config.yaml
train_examples: 48750
encoder_depths: [4, 9, 4]
fusion_encoder_norm: "rmsnorm"
one_sided: true
grad_clip: 5.0
steps: 10800
warmup_steps: 1080
Rows from block 6 of the image encoder of a small model that answers yes/no questions on an image's attributes, named by matrix and row number. Rows with one number belong to one channel. Each number is 500 + 40 x the weight over its row's rms, rounded and kept within 0 to 999. All counts start at 0. Numbers have three digits each.
After each channel's rows are labels from the 100 images, of 14848, where the channel reaches its highest value: "strongest on" is what is common among them; "lies over" is the class under the peak. Only what is clearly more common there than usual is listed. The data: rosettes with rotational symmetry. In brackets: how many of the 100.
# conv1: bottleneck pointwise conv (encoder.blocks.7.conv1.weight, 128x144x1x1), inputs 0-143
# conv2: growth 3x3 conv (encoder.blocks.7.conv2.weight, 32x128x3x3, transposed, each kernel summed), outputs 0-31

conv1.47:436524476472529452427509509515487475441493490522490459513552448515496424499479528550541531504512498498542476444520545428481493434495445493535480515433450476520475545513467538512503465504534497521466534506494448435486554502461514505439537472547522576509475428476520538530433541504533493554441518459494512496540543489417525499558411489543476515544515470533518496503611486517549443554465522580458556496474635468508527549553484575455500
conv2.47:459517476550456477526521472479469486466607445506476557482519551497480520400467458497485518467547
strongest on: warm (53)
lies over: backdrop (88)

conv1.90:513492488552504481447487519481452478519509495476531527471483526492570527503427464548557471546477459513389450426517450470483535424517453438528482488388473509474469523484533540511512467510539524508430523469477527489479477457506531493440509487453493561511527561551519505479479487509549425595509478530578502486501500452493461459474436461455543530519457500569469542457477501560550550450491565532463554555541427575530497550513521496492413
conv2.90:471491419528423532479509547515524533517522505442510539546557564450517512542490534512423504558524
strongest on: pinwheel (80); vivid (53); warm (43)
lies over: rosette (75)

conv1.91:477536465501565481495492498518576519473528498515500536528561543493470471482513482545500524466520531523514558494579510537495504474478394517551527497574495470488468543477542563484571511475530544573467485506495499553540502511499521538424522510455453455511560488502462525486407483477499482450458432567461481568527496484439518555461457418484423499402503497453468449515454505512535528448486464438527454515607539534488487444417522434484490
conv2.91:519559461514520540446489479468433429471517475509579434496564435547515522518511468467467506457523
strongest on: vivid (97)
lies over: rosette (94)

conv1.93:485522543448523488462513500526520512480498529439477481449497444517536464556527521452506514449502524565528489481584477506498482508500485502529540516470498533478444542523549458524544521472525538554496511516529488524500546536465509520537569494469432511500513438469491467560481471468488395474486410571491487552500533487503446542501477493553459529419399585425517442441535511520584459550459413508497464513515562521463578456511563456477592
conv2.93:550551485537482460491488473500392435517516478504543522492525488533466525521481483491524565387496
strongest on: warm (49)
lies over: backdrop (95)

conv1.22:491507512498520456494469506484458507509558476433521534529557519535474510572474439519494402503551478561549534417475532474470559530531513486485515496567434534472488538554515500438450504516586502431489478508522486473480444512532500520539511485465505473467495544502586517437565493554546510524546462494407463432471490566510528414453473511490563536489514515551636508540473492462514467410494514489522499485502515523500466515582452493485437
conv2.22:502556450574523477582538481567578530537433526503480526502473513530481473533480528481486519527432
strongest on: vivid (40)
lies over: rosette (92)

conv1.15:532576462460497516513520509451475509502487486577464502504494500498513493529515466478511486537537530550505559479519564499507502564542465456522587512612512556495525528492553550497517520493515490519406443503551491545524497489534479552523497499532476583530537544528486509487500526532516542455469458457469462499476573562487562514565581517544418500487601468466496394566464515483548468519566506459484558479472443438547568505512506418544488
conv2.15:485496499458505531462560467519546493469533453541514501489496446527511499403522489493371501535461
strongest on: vivid (51)
lies over: backdrop (96)

conv1.99:474487504484491514500464474464452462526430532505480563527473491481545461494493547455471519486499494431463407578496453497509557475533550494460480513436565480531475432440547489471477504561519458492504551539436478481482458469478481542510443480504473576494492459404568603508487486499527452462611438461518486522501536521551526493568536491498489522486477439473470398422489583508474492541445471477422504486469505477449539514513531488482545
conv2.99:576462456557514524513480507517525506477484544468527532553533477459492567535486450499527577404528
strongest on: vivid (43)
lies over: backdrop (100)

conv1.125:500495480507485476502513501514523506485477505497402456494431455452466500470526517524476538483475510487479465505531443517551513435535445537456504557494551501505503473483515473539471525473522529519496573483497451477508482546482491491426495492510464565510506469530487464512469515450550481521506481449526479613513508383457516540509436506498468556509433498461409488478515512574411435578541549526472497602617478547490492488591566492431530
conv2.125:498491515590401508499489503550483471468545491427547557530518533516497522499458506549533539427501
strongest on: vivid (83)
lies over: backdrop (100)

conv1.16:477455545496486507491512501483517483486505508507544519459488494488567477459491543425527545502569493575551553477545549466505484544543433535551470522481501541527505566527444539530514463583537451488486576500550476460508495497546418476542549498505484524521480547405525428529508586552536563523504523577495478449481502482498494532506489539588565436569518542441518531538427527521559500498552474512489501503428506479552609492552538497475525
conv2.16:484492472466436490516486457574551555515455496569507534484495430480497490429572490506518549463445
strongest on: warm (62)
lies over: backdrop (100)

conv1.108:447482523499531464480524567487506507496514515473529521499513516507572500505474503526537461528481454496400487466542488554489509459501467507532484510461474505461459522438468519482561452526526515486481533484546458480473529485533554495437537478474503500464509519567485482521442545553531530520497446511526476512503495493485537422537589416513467460393535417539439439491387450437513480545468461511548509531503419543602540432398525487534546
conv2.108:485489507526484592465515560533550486528533463555539509508565503476456519465564502531435504418485
strongest on: vivid (36)
lies over: backdrop (85)

conv1.124:494530478541492502536556473452499498497432521510478516454490498512477519513474551454402547465507523513566462471518476538530498465501452474426496580536523515524576498501483476530403482504525503512489531462532465499451529525488389487510508539533426471448500552519501541477530471563499536500397474540528522509538543500548509471579455443518473488482564469473598430466555436461558537474524516526441501437587526487566503492512470501534423
conv2.124:489571475458513413464530476515486456459494515519489418541521509517460574483507505512525514544594
strongest on: vivid (60)
lies over: rosette (78)

conv1.70:511518480513504491485462530521524479530521524467509568477490521469500444464502524435527431543520524525469523502518536522480525519554500569535467511499532513499497506492577521496531492472541529521495532478513480513542431494463570449531493471543548503552533474421489602463439494496546522504473430465432547508528600578519452485525469502509582513499450459617524469479559533504538484475495525630473475494471551513479522605532440577474450
conv2.70:464531516494516494573566466527527489524537418434418520453516490536513503455492470496438519567491
strongest on: vivid (40)
lies over: rosette (91)

conv1.84:501539552513590439442480529483483489488553505489599551535485498560552499538489515517496522473537454478498465508551561466469524449530449465546510470469525517554453534494575566512438419514573542511584522501493480487470524483513501552489511523488428532522475488532450574552555469507563505547477409491554550493484523496513522455568454412487515481423440462442477495470510424535514551524462461458513432489533481500497515463469527443519528
conv2.84:548480427501516558435460483478472423501491536502545487544517482486481506479525475506543550417582
strongest on: vivid (37)
lies over: backdrop (95)

conv1.89:438496572499502499478504449436549485460475439428556581479486472496525495497496541500447482515469505508497506524500424467517524462478543451448528494516492452497436486466478547463432455537539481514498515476512481465458454481583459512440460534488519516532432480445503448501440560480533442495546506534452453472483495570464486505478433546503556537562506461430496456501461623500520538439511453493513534586448545502533559436558511539440534
conv2.89:506479419489501547553448489534551606508470496476509521508572481532505565522468480482530514434478
strongest on: warm (48)
lies over: backdrop (99)

conv1.77:463520456518524530506495540496533543516528508455486481463480475519465510504533507554486556486489553476537413498509575472560454494438471460498499465488560509445520462585522465452568592508424464530431531504583525528491482549478501485470515526447465500457510518524584482450548427510507515501527454545446498567548451526496462480489476439476454398422492516453520446482440557574450569521459530497506554492560482539502532468466511531553505
conv2.77:511555500464530390475479472457409465481523508489477461538523522560440455497493507548488503537456
strongest on: vivid (64)
lies over: rosette (84)

conv1.56:496478521518543485445491503497551562457543520517544488489539490458530478516555513493471486490524527508548491459556461535481504452533445510493497501455489469466449520423520544463504480497477496527454514540523538514539506527487476540442539532479543519515486470518477479486515495484477467479597476521388428512463494614483542504526571537556396479527533494400437383559502581486517427569522520436545488464572516470478533466473540473534546
conv2.56:544496457477555542547493487531518464458553479501501480501567456561444542417495450466459496435491
strongest on: warm (50); vivid (49)
lies over: backdrop (93)

conv1.81:504458480514554494487523527455533516453503536481524497505499480470564528517512587556515538466447537508482431471530534565499493459524433476511505550445558476484448528481539506511503526544511464526498555477489517517455465558468547446481494527535544614478469499519453468513519530518477479537622450507528441462515478575464501575495552541480462483513459488491436482475414613514512519531515589459476501509441483482440569495446410506542477
conv2.81:561476471541507549531458539529511532484524515496473521581555442519512612517492478499503549449538
strongest on: warm (41)
lies over: backdrop (87)

conv1.110:473515501487530427469506476491482459464475510533478388476566495475460461493477536485491568536498508488486527464512500567527499491500505596458522535457465466484427460455490482452496525553452492498559506463520501455507464536474515465482418507499459479522477465469484447531442507501438437461499523521465450452497502553439531461547603508576472490570554517416530468447435515456498439465455464435504559524394563481489534477564455482512484
conv2.110:545503447471514488529524489509473523447529519557523546536543444454447554522533462512457547406452
strongest on: cool (48); vivid (41)
lies over: backdrop (98)

conv1.116:461506514465487495457458504442502450492506492504507491507527537492480484435509501490521488545514530512489576522492474542475515542503506511520491488558462535514481507493493500442553476516512509515467510486501475500472538488567473513510427492487454502434528505510599514449590574597470481493582556530425519468465460466520510430490437486559516478524514473487563493472527543460623557461498526460434432423487515480539580406566468487385517
conv2.116:484532425482506437531484485505494545480468529631505543536464473490474522450511483495476545499429
strongest on: warm (58); vivid (39)
lies over: backdrop (99)

conv1.120:481480505473533531406480489484493447496553511567526477519558484466427430469584521472511567476469511477529444516517504440492472460477495513527497540473527488483394509477467503374526562502489434473515510543454557501492509535538444493440518522478516459515445492549534476477472525582470535510496554456500447481451474498449449493500469477535458478543449453506552486521474561460562531487474504508488374493481516472390517471433493474546508
conv2.120:568501408475548497524492538474449508482519542568489531501477492511465565477503475548519526515396
strongest on: vivid (44)
lies over: rosette (75)

conv1.86:513489478547478553518525530510498496573450473549493480552467519518435478502513492495473516438434480478519468511515490479509485464460513508555489549475515486510515542483426497528499470463515514481544548492462536521541552443499529468482524488536576519509526529570484450429426474416571491472543468466493489498443516536502496545536504522482563509380568579479428535588451490510516503494577378522475454517447566436495481558568510475561514
conv2.86:476489527480460491499542491575570500539490433489427551457550528526528460441496513474450463529437
strongest on: vivid (49)
lies over: backdrop (87)

conv1.123:524524503508447522493522498467474479464538515494513508467502451538477507529508490530568474504483507572451452548455502491497501522487531468539517465498456524491508494534567495455480532436516492439493430434558492530471473531441511459539496463545497607446521403450466543467511573494475437509442548509507477487549475400490477473488463496503464462504501615517399518463482463452496522505550459430502565437453446422584500485459490457432497
conv2.123:469485554463444473392475461465537498509476486580514509525438477526423466518487492496493457549480
strongest on: vivid (61)
lies over: rosette (100)

conv1.28:532452530519452499457544504537542558489456464538501523485493463489508541472533479547535539476469498488474490494472496488518482488470520481541514497521498510553500536488481473527545495522487490470545512541484523509522564516507468525536512461460556456589521453456511477462417512522476468500488455471418532488537542618552491559468480496483625531476425562490487456509478472565603547542458501648524538435548561439546494500526438524513545
conv2.28:490514507453513448522543480493400484498530408524458554441477573513532483461513514501473520497436
strongest on: vivid (62)
lies over: rosette (84)

conv1.51:499534495468459432441524479484529532567438496491475521497465564499494543493517502494486529478513529473488509509479540503559473530470534505576490494518529539528470462472514487506499548560506543540514517514552441473478559562548517500563484472481510534528430589545494501525488536600549459478520450516502445481471530515443509570513587526532442484440542387477477479510513600552565479537587499519478522483433406494485533536526458472589540
conv2.51:481494511435481467548526455558423514522517457510475560564452446512509527445488487524484566440532
strongest on: warm (32)
lies over: backdrop (94)

conv1.3:489474526499506512521473547489448443478539483445571467493439517502492477495462482531561497533473454531440519512505567514515537490514467537564471503482487516445421520528519553474504490493555511530534503476510477444495498480509566495457553477526500480499484486457430533473499443445445466477481465461467466560482464541511474566478475470513435583413455469456584407413537551474471522419591423480440444480553479505438505463532529558529448
conv2.3:548471503468524543451497446517510460484471436484551444482464428509479532561515421457489531526563
strongest on: vivid (63)
lies over: backdrop (96)